python train.py --arch="resnet" --crop_scale_min=0.3 --cutout=0.25 --init="orthogonal" --residual_init="zero_last" --beta2=0.95 --shampoo_beta=0.95 --max_precond_dim=1536 --one_sided=false --epochs=22.2
Rows from block 10 of a small self-supervised image encoder, named by matrix and row number. Rows with one number belong to one channel. Each number is 500 + 50 x the weight over its row's rms, rounded and kept within 0 to 999. All counts start at 0. Numbers have three digits each.
After each channel's rows are labels from the 100 images, of 14848, where the channel reaches its highest value: "colour at peak" is the nearest of a few named colours to the mean colour under the peak. Only what is clearly more common there than usual is listed. The data: drawn branching plants.
# convs0: first 3x3 conv (model.blocks.10.convs.0.weight, 96x96x3x3, each kernel summed), inputs 0-95
# convs1: second 3x3 conv (model.blocks.10.convs.1.weight, 96x96x3x3, transposed, each kernel summed), outputs 0-95

convs0.75:464440462440513498473507529500506516569513505507477466555455506499486376373446580475499464563590470473449553520425478497512499492544519475565496566370500432520426542573558480439508504490573516513494560654472528488475452484523473491394532473516480474492497546478584457592486490514590393499
convs1.75:465543407437500390501527500408408456509487447489548532484478431500418383504488394571511484452581470517452474415531457478566423477497493492523486480596544508460546475474521538498474502549411466495492507488586530574441454492492450554533518538471584513510500615432513492550503607467549553556
colour at peak: grey

convs0.74:455581425394467544497499570501464529478518459531434495484513476533468464469545556431499564485443450515518495504486580450472527499404441488481480493564489399492426420551460470582467405500499614469431554440517458484452419564433546551457525619424534464453550516504501468462474387518468477523
convs1.74:479497433532447464523520504510471353496525432499514463499501442481484511354518459546510445340530463525507464491502532469483557585537595436467502475516528486490462538501608532521475509480534438500630563490473493465479482508470418571533517492535539486512474480611547495503494521342483484454
colour at peak: pink; green

convs0.28:482490512460399465432578500482430527413483525611483577528496565543398451490486521451577478475570483491418551526527425550525540433462571589429461569480393410493500533439505477485460435543521495511594417559435466536531515585423478466507470513485417480491506452491514516557447494533541489487
convs1.28:441455546493503525474532494491511513565501538492427521450604494577467606520500500392541577475559464575531473538496526493521478430456463594457587478516505479497505479446532515536509530444458464518489472557509514469511654372470577461512558522498544607511506415504565548418550570554571480456
colour at peak: grey

convs0.80:518606520523495569470525521560527521490568439607359548497495556531506562478507437542567512567367454522528401532476501470529476519559502553452445418433518394501512496531451493475522466518438465486523609456566498460450459475465420511547481498468453488472495540408553566497438479493435539452
convs1.80:382551506514496448513506518455461505503502543511513532493473569548521548550476521447607468450452549544545565581479486429540491508512463588469438507457552627440514565542561539523579470459567589530421435512484497501575500438529469507556520602493513508574556519460450485483516574439518629426
colour at peak: pink

convs0.78:502416554448557451399554475532395561493465534574450565477475458498464442417506393430505483562606406503458458517538530408474561510555430546455522565478477447546471539568472493491450529508420544467476554470524493409481539587503586455517502520480484461567505439511473497457502506408480528438
convs1.78:432519397552539496506504576520512487505496512473399462506395475599527422565494500588567537460517519459425465459423521528474467472417434403445505526498478512483526470502535536468466502414446412526516524512363419490421511557606502556490603514511454568493467467490501513488498529500427438543
colour at peak: pink

convs0.84:511477506505438529488469519497474575503418497490494552575413445493522542531545510533449480603409477528401627474567460578418499607468543510518510489526464454440449484539474472520471501505537486504470512421508492568571435466502525328479488507492500489527443542499446508525603515474499361521
convs1.84:521512476568435490503402535462525572492479417493568557554532498460465564432515555504467570443516578477532379498558444468539566407471546519417524483482441555502490515470471447479521558454555478536455486466555489555565531461483526372498450404497488492567489587519507468532408487519485357499
colour at peak: pink

convs0.54:565492490546522475460485498456488534455498473438513483652491435530514627571539500520537500438374527533490460504529489465539536468536499529389425431590472490532474495488506479485492543445475520570542437525444444492517497509456514448550521480416518388467524504535495478486516498545507295541
convs1.54:534602542463554575530405421480512385487531548495460501422381509475448460523610497492476528460536425535482556477453467563506489473486461464574511457521548530498496520530435411482488452569466474506510457533504514587513435524484496617483517538507513571429473504543446557588438474504575622486
colour at peak: grey

convs0.69:498469539436491504527442500591415473598477457540562436476523574490548513496377472483508463525399537474579428465529496557435498514496497450552532311493483519420490459480510466547556504474411534498492545418476458599541502524414499455529521425528555468509544464446439502514539490457511537446
convs1.69:439452444488518499547377470442560435480444501486565442498468467489512431473555497517453511507570448490516578433579486491566489545477502533530503364540527536414623506513588467456497424474468472502477483484538549520535490523428427538577529442493572498652463467475498522561480484580557499446
colour at peak: white

convs0.79:505556523493533406450473421435462497525529560530550400545406527546502526482486555564532519509542536464475545588407463453533552508504528529500562442554477538409497481457451531500418443502562553538488445399489564472504458495468453571441496473485457475378434433505475527523529562538502652545
convs1.79:519492556526475557510532459422391573564511457463516500521483532449475509423550493481532533559458495417460632569448502455496589539499541596549535493531517458487528514511449535498379495437358547486444470560486567516461505403487558548592493491505447529554514488441580464550460508450438497542
colour at peak: brown

convs0.18:475545482484467471477393520490506507460441440460473501616437462515470567546556490552494507398393511455465551515533442525458510408442532513582453461442466509503481472523556492482556508528489461519537509504468615485481510557489515470458527517494511396541520454562520577478447473546541283525
convs1.18:466506595582463662506486499472501480462481536420544461490526545453586499526504528532489570544580472473488424486494419476554438576471473487525495413526487428497496559548466511461534444516429488499446447515482518494436473362475514521482487502507539493466510500419520449514413504564513684476
colour at peak: pink

convs0.41:456555384525439458527399479498465465560562518459506492592527512427504529446539536491578513409400450479523450455509631446599439406468461527503485500531455466381499512453451541443479547531502443504553488485500499566456518540481507581480494495496474492503534488472457499521432456531444645541
convs1.41:540525424439437431453513518445510448505359472479502482513469465472511434466491509449530536447552456500496498476544511496538457511551579420588509479495538441415459506473482526540571570548512420460485434494587554465476562513467544520498564406457469612506603563546434506499539498465503372590
colour at peak: brown

convs0.95:458490487482534470486551409595428534479510563411523494443580562536433480556502514515504480497402507457474487484481501483389539497462465436511491506461509568551434536502506503521552505519439540328520506406489463463533464518472547430460484492616436410518506484442453560508494423518466470630
convs1.95:541468399489509490538527516469508503483581509670470454543513574440599553593507528543538539555550461393565495484524441476531473497452536492562448467440552446477516556580481497470504513537405519403500548442474521508456498482538487481579462517552603511434480513430432485589575541513479534521
colour at peak: grey

convs0.51:569579464496528553454461471500420543463523425467460406494465511503436471481481441521406500517506552484561392477533455512482481595433464459540526436478536566428449468601394473494466379598497530449570477457485524533424526433544499563466472465485505493484509537408515506538504470538526493626
convs1.51:584558424464487518384477570435565574469459477499559438465520541548514471533542526464470548472526420450531497493439442483561569515544422491423438553531480435572554422503482543553428619553470435471452580474421544537538425530567528530465541457465529445523504560434474470539509468448492445454
colour at peak: pink

convs0.10:414463510464538521463443445491478517478454477508559452468522547393585505430523485503482446436572497529393536515466539483535467486472478498621445431507617518492474579499479420467461513404534467545446500521453472449523512489622350517454549511535533492602446486555523522558470462484446484456
convs1.10:471548529495533508611512503566547576541554432532465578458469456588541477540512477453579468467451419527452497524419389449474521441436450417427525588569520529555567510569475468563463452495499465505526483589475514477574460443486463519479578492502525512537514500575555450488571612504486496598
colour at peak: grey

convs0.88:558483438454530527347471534427470518505571539493554400586483487469433523516502547490470451514506470524541419568504499560358387508523555412561455529488524455642492452489462468518499487503549437566465478533557419546474416455533482437447501530513513437545448494488477495458473552505503485523
convs1.88:502492499550431562507575469524417510495479495470500513478576525490560504423493540470522556515522512546479619624554461401430467562521508404510515519578425535436529581508470528522533540559516555490525435487560505431505465574526574420440405467544399504445444550538492453503495440500415508430
colour at peak: white

convs0.20:434477514487542508464509382512428488513441504538574508532469561452474419515413505477434523512694515505462463502501514421511540524521500447482540623472469498531454462435516516515456459489507418395482556485512427498463521460470533563544566462494517545508468507470523470483551552473542666555
convs1.20:466510595533489549493395454524606500444473513520490553587464616530552528507576505521421526516638508495496520538548457466490417521498521474487472398482489494519551549484466505451491453480529491539457467479476479491538453445573481531556439524551590416454505506447463532500481477426569671466
colour at peak: grey

convs0.7:540439441463430491565351430502475493492636487466568542602522474493485446443455529462525420430343522491485496553488474513443472461553553454486596509455525514478506457500451441515572507479464448515541461519509475530573571548530471538603467508492446431507513503417455463533432503491491496548
convs1.7:545524466542559458530535478546482579514543483537549584461410525538517485508457502544548446497573441538509478536437449483557552536508447408571479491504555423446620563558458504470566499556534512424591398607511507532532528444524544526542470502476534517464546607601560488577459458567542482527
colour at peak: white

convs0.85:507536495573500503513507446588523431487430524545471399508470459421549506549606525508504500525557494475510551470520535451590484486597425487498445496502540431482547463486496485428504558528442467545454496467529598451486502540425582545484533601416501436528469483476599541658450486445522583492
convs1.85:523425552546496527539462520368582481498459436465484498463520476515512481476465417479418469554537508493586497497535510525526486405707520492549547545591520404447468519558466453398583502460462484497508469502569469499516409473488508427456474532461505486526543589577496498452520464540503468476
colour at peak: brown

convs0.64:592524511508496414488560480459495467521485628513513443382539537405520510500601445472497535518431428538536395527391531475460511439528538590409500423432493507456497463504468562491566483464455492477559475428452521550558471517495454505451538552459452530523564472555560546491459470443487594446
convs1.64:513467483434529493494541481541531526492388495540518450488519530518509509486543580516492506493493510513573377527419541532460531424401552616489536542476538535579564475478555576470446584490559474580586582530536500444523531536473519412482402473505478463516553494601477494393459441578430461506
colour at peak: brown

convs0.94:510427461505546504469381497428438521521425517490617417577574393466486497489613477466318473513469477481487454500467420519480502484495573493521444490550537558459527489542444482472537500526418590466457427453502487496501538519444537555498577522434527450453510458539475504434522519499452510434
convs1.94:499579520537568563560473480426506521414494537473450481545440565474513515504504561483532423582512531417453579574518430553597477484492560438445507509424578485489449523490502482509419492508486609458561476501488521539549601425428572513467429595423530454485505557411499578469557533474479540495
colour at peak: pink

convs0.87:466489449430556484477543478512521470558430340569381522521473445455462567507509579489484404525543476508421475502459492440495417494450472495502430542499520506539462621506477477451478455536466451537591519505604433429550549529473535484511508564518532418486528486446498583548465543548484469397
convs1.87:554597459541485512507476526508506570471482487477445542533555553548486582551427530506512375514502461521418517517477453408543528440455345560589489503449503472499450538377566517404429433520551491549484481542510546541551444551499419480512467523529498555420455495501510492445472456558584492547
colour at peak: grey

convs0.21:496478408406511518578469553547354573565600520480486483518586484445465495461476593449497449481437478473419545567500481469493501529499496467536448478481481468539411498485549503475488562503537435503517520495491496542499399536554408420514529570465579535556452511515385532429508512539495388448
convs1.21:528431494508437529417516558502490465620530531487468520376526502516505587527439535499461485544464536542510465584499485485461449430482511572459581540528480465602474566481448626530493431541533589473511504472503489448516549542463492442386415485551451488514545539508565459444552409436456524422
colour at peak: white

convs0.89:549470521382433429488510500526413496419458440452509497490512505458507521543450444549550461538481444445426526570496615617478492496424487463393513519511438493614505527468506428494542465490479478442528469399463514535459462520546545584396420447483392504561520512496511457526497486478526419495
convs1.89:466481555374486544524607504529496486492469440499465450453495459524485452503356491383407553500473616552472483481447515594464502497513514502509544531488499481531556481405439501551507536426441570510585560543557480473504603554487436376480480540481501536504446566529566494480557486507465491492
colour at peak: grey

convs0.83:481533484516534476579538523524449556671442396580477566460379433506502578484497490520514494465516522452426392487570564513499502593473547518523538428548524479422514519516532485500476417510504450502516529539443430512440397474557526425514574564552500455527564536488511466469490521459510424456
convs1.83:437520496579416448416575558476509585590524498540457467457541584543540578501552575464542520497538434474396660495522410486533502553417466517504577531450573438505482483483472507481560505555406510482499447528526522459450483509541546450541533455447549488453532525494448433451588493531498459522
colour at peak: white

convs0.72:595465476552546481530536444467467341414544536506534447466500558426535451556480484591559514486465471398477471440450591471549479467525500436488547503492509558524430603500414461525461482484531494513546587552443493351467482468468493452534469516453517518599507493524508581518514508487479417492
convs1.72:477487556446604549552497576544575528462487532465459533479612534501518508495591531449464501535425526518533477528435499506537459454448500642481511519490555485546462470498517479365484560467509458545392445561540515442617535576432502474442420463473562499533492442452568534547406495518512527504
colour at peak: grey

convs0.68:537491429495435476498540451476428578503539443482481500466514427509548389410508544530577454602437474609499596473483498541494478444501553548498594530386411475529468507472483453555447476457558479502511502438450484487536493584530430557469510555510441511543382497444525528496547503470533608453
convs1.68:474523521539458553481507588430488436524432385510536402455598576496463518535474539499509513449453457623485473601445512547530552450460451580518461467449464433541391442522491488527475603521441525520547539522456478470511531470550443557501543536500468533501492426568539480446481394437494567557
colour at peak: grey

convs0.13:547501461546532402514465507476413528498511424350499534527456507500515520468518522489523510490592523478490482573524589435449463545543513439533490391509480485542455557406464429505590529409443630440480596398480443501472449476471479476576433465529534470473519497453476518521453508495466529591
convs1.13:485491519501487521496442476480538588445496501499518487582504504480508494567541538504539522471512453542509536586477563575453418594462562524556444458578484552470507541520513393564591477489433438334455561500380597495511477487433470485478500525468512564523466446528437392478487562478475504584
colour at peak: grey

convs0.15:543541353538542515440497432430402512408498482508451557608512554531449539523418532437552484553429520523506518543494451525477417470475463497508512566444486447573487405484517484464497497504466614522542505530537540483428521454408534581525508409482587533514444507477411435470559496541458533483
convs1.15:444369445441509503563566468482572384418484531574594551536470568520578531451539439476482484461492501499612555540485531516523475544449474480503525501486563474468474569483531471533495502566547503451459506536560460404485424573475517565557533510507527454565563386493489530566448483454385506498
colour at peak: white

convs0.19:490507474474441470414479513520412519490506559464460490619507487496441434442490466489424502509580533428441530497528647465527455446580487528468468474431495475597491559462501476442572440466462504555551444508466390530481530507601501513523434460426449504459414526464438457536555460538578415508
convs1.19:494514502449498479473510517500592407486391512597612492498469531439558489556477474445532488540419518497460530587538521499473488568548536534451492548437430512482508444512599517496499559486653541505501521403473489502577521539566495490528465531411407496471490603426459501552468457438536586485
colour at peak: grey

convs0.14:555449565592474472490512485605547509508395434450453464532453552522493414455580468489539511509459484434591427545480550520384457377516501456518461538491551455512456547540417529525485460467470502434422485509450445434571520529483528462544574489589501461419484463427506556478534564482422505491
convs1.14:527503521538414452471557484495477585390537606480477430476465474465498422506475460443447442477522519447581501360430454462504546563578519426489547474549463547460524540479524604482421511481550551551438527479438432589492432530451473564498471533463461441592605491532531538504523496483483472501
colour at peak: white

convs0.37:526494439523489407484436475488521541517494399497431474606543496499479491514504612500506411482436531489546463426539520483542403567591522508469477557511486526522487453609520467439501455518447480514543401517444550459603513540492444483495504545463426432446476489396517469455391478594540484417
convs1.37:501586418508473528489514635522497507579445432526480439470452540566496435521528478525533475475495511502496518521510532412485471476509417467479544520544478474515441513611526627406591442432553439551538435485439466576466398431557558517547483532467509486536504483480549493556362541529524459496
colour at peak: grey

convs0.17:416520456501536441447597519482496461485515552589478526385510532591479455442537432536481418441658463481482533498460561484566544483492457450558464555540512566474467556436451416518480531530541530500531508384491506518491501483489466459441424465535487549543379495433513533546484562553462493429
convs1.17:504497549648608516480462457454588530491534420428508493559502532539495513438531498514539504520561515461474503541582516517542532596480491513510363463559479398494489528423487431557490469496429442510551412478503511501383493558430524522483530446438510441429540504527457435535489413511551434537
colour at peak: grey

convs0.76:525545561430442503464491485444510496527483408472486555485516504511499581527505587494531527547530456539509524501460549606531469498515411418487515527560448505520452436445567508369466486429601515515581468453410471397536415554493477505398471473457504464483498473467561484434502423489638549492
convs1.76:485504548482460456488510407503572466505499584591542505619424445433471457520577487532476469544497455468483480443538492534492518591557539519450498495513548656576520573410531525389507468596505568431502486532536544528522536410507490524533517521435500607468469448526498521565432560458490473488
colour at peak: brown

convs0.3:531514487448517591401461532482474479550479503577346374522540423507429541442542504519494598423488447455436477528491517516459463510440390532521370482510506478467521548538469515474531533543450505484536482478490484503493517472524578531510554577526529467477501430522543609519479530625491420512
convs1.3:531451492482488507564499503512514487475428386513470444460529528490527521438519521572487419440529489609491418469532519455427477518466490424470452412515453453500397509498421426524510547485567447510606554513484482543437422522545494594507491538530462472463564516584518524374563402416507506431
colour at peak: pink; green

convs0.65:499514544481510442490551481554521493566565495617507456598520463502492572541430518470445450430468602461412481537486518477543511430397503465411409539561518493469426491471488416496466609494508509481501433574514468492513599598428506552450528459472422466439576475447573493471485477524500500434
convs1.65:442526483390504469493500493375483442564582523517594532510519513444525478516595434577474557495482526496365520521531473411491507477472537510503528540445465493447480526427526548565483407548486475535461509499483539521546600445443374494528568489574522587487435453448475502432473545451536518423
colour at peak: grey

convs0.27:501503486515495486454578558514547609548500492474462511419494545508548480506489434591502493539631507405443452480498590491532417509476434531527412509557503459545524629467450495436392435433502538567412468488490486452460416479504535484491503529442566548536568543534515413480448497441495430531
convs1.27:539537525531613486535448558473497432581497506488531563580573576531517448524470478540534521540499540414517460480494469501572481417447574431454565588396527519418599571527492580525394534520469500474541499558519540490531535428549468524441480462541546427580528530423501491496469419531576502537
colour at peak: grey

convs0.81:329394451436476437410606581472471530519521531535448531483467457459489520487490458455533486564461526488516430518511603441593437496574522575527484458560558488619474572476442471449491529572440491544526543494493461459470462555493483515499395530537520461482432487523500508534467451543528476443
convs1.81:697489450491513447532477430526555507473484508552462525475460383492440490567447500555510461604531593496418470518521481468503558504476448497474530494439395545531511471499545553425481466464476551551543516478477484466522555493451409525510431533618522582498471448556402480515511416518513503466
colour at peak: grey

convs0.82:440476512588540480506512496475481470522491548529538497504447388535500454508493504482402470437522578556434477503504511477523513490525469522495466595427467497484457552494464493454481543548594585406471496550442471404516590478504512528382611476483430463391484445514612547570520419519549418535
convs1.82:388515448420559488553551510483517430451576525488514505547432480446580543540553535457461450434507582566523521496485522543545595490445487398507521498494523527413591533470558442481488528454550476545473463452513548445541512470580499564592473528362548461436573578509479448524487582523518464466
colour at peak: grey

convs0.46:476552504472522645523464533523545483533490487530482461582601443446496519586453596515549498440408486487478520487464425488555459544465501472555483500464507388493527339464435456490448509534532573483516422594451473461521479474419512521443567486508478471488500537436469499551442514503531540624
convs1.46:524584560514537277467475454440538465555538422571513534601435454450489477490497475508512540523422575547463411463465544480510528517494444511437422513545456504504437399521529422475426471502465450491535531428537511519451511546450496557449524490525452569518432520448493482561465503521546494454
colour at peak: white; pink

convs0.44:511577524560456534522431452523398424563494589493489431458489577513421466479578479513437555493493485439432530498514432486417357528459600428483406538504554442546463549479510517482535450506510476384501460588425494529443524538458572512509536501546450466508427475460506545528471520501478508584
convs1.44:628457473591450449600457518506497447444538476503546554536478509486472523529492547458442570451548422507456499498550505440422405521421546462478504431535442526507538537479471492521461511488483568531463512415518583508579570514509621495500466503511421542503589546540535534626515469539396507566
colour at peak: pink

convs0.62:530486531518430510546503490534453533465499478426461492519481455552527456583450529461500414464312498468433581572499544455431512481454520487480429548446601503473448425472554525455490503507512557370554457662460560446543490505499480517464444488521492448464474487524522498536478461565542454558
convs1.62:512504526557574490462502517469571553509546490498507551453512502633529376510466453602446460461509444448472513467466490519585489503532497428460486543591495436584528416554480507594520577445524473455555535528489488430465552507483537474518555444416563444428563546527525470538550645528473457515
colour at peak: grey

convs0.31:454509496553537394353473430446481543413448452523524552550542471504461491535429503493432472491471531494473458512481562450546437457545417568474553467465489566488526501462451524465559429395497563479557447532475453452561438520444487501491550442409521411511569467516550535476497484554607598530
convs1.31:533479430454419422507525512510453458432543577512528570493541447516473470447489552477399557507500504439521444432520526503411496509488464567536527525501426523543428536557457462475472555491493539537563518403431493535542428594529533448414438457464475503493402632533491510464550512409446402439
colour at peak: brown

convs0.4:504422540494520398563514409542488535403505453483489510587481500507530515592538402552476489424474586464549440497570532432567435409480518499385552456530447596472447422547507509564494515513441523454548487509434511529452583525543531510445488511452369436486521496444531490509484467530556476473
convs1.4:510518497529459519371563477464392433443473472513495504447539408531546386450496460457572393523483500525484491508348478458450480478550528509579524482583462488489554508452428517505552454523510499594488419498511427395544512560472445527492429518504496484516459526452464499496445422410528507442
colour at peak: grey

convs0.59:411403508544578504378458475385593516494461435508561501573486410463440466489438512507494504532543424495520488525576507425564473490453490585525541429536525517504490474439470491472463516520483510615450500623527449484483517525474517443453523571490463544477523433529588430555465469413451544471
convs1.59:521423470477536558506448462602506513467453653551449515570500478501487456553447511454470432539591501496515499457441532595569563542531434496507408501397488447518499456502579544503512522471490533446498615467530447526453390508528437464480495391580516438503482467518475476578492528481422477466
colour at peak: grey

convs0.0:474591496444581514488575542472580488522494484464500448431471465437523513536503565459435554547439514497452540534438449533431551514468443444700497486480468481439514457388490522533507471519549526459510528375491559515516422512483562490457534457533493511498551473477435502502593454495394504580
convs1.0:504572530421529562499543491463443471538506444533507491481447516449542460461549545469526469448406579588528433424512578476486488427502497491442520529596435467550435416512462579437532539464427526540482442612547490515496557397468559490450496489527504549495403460543592507511375524539458469459
colour at peak: white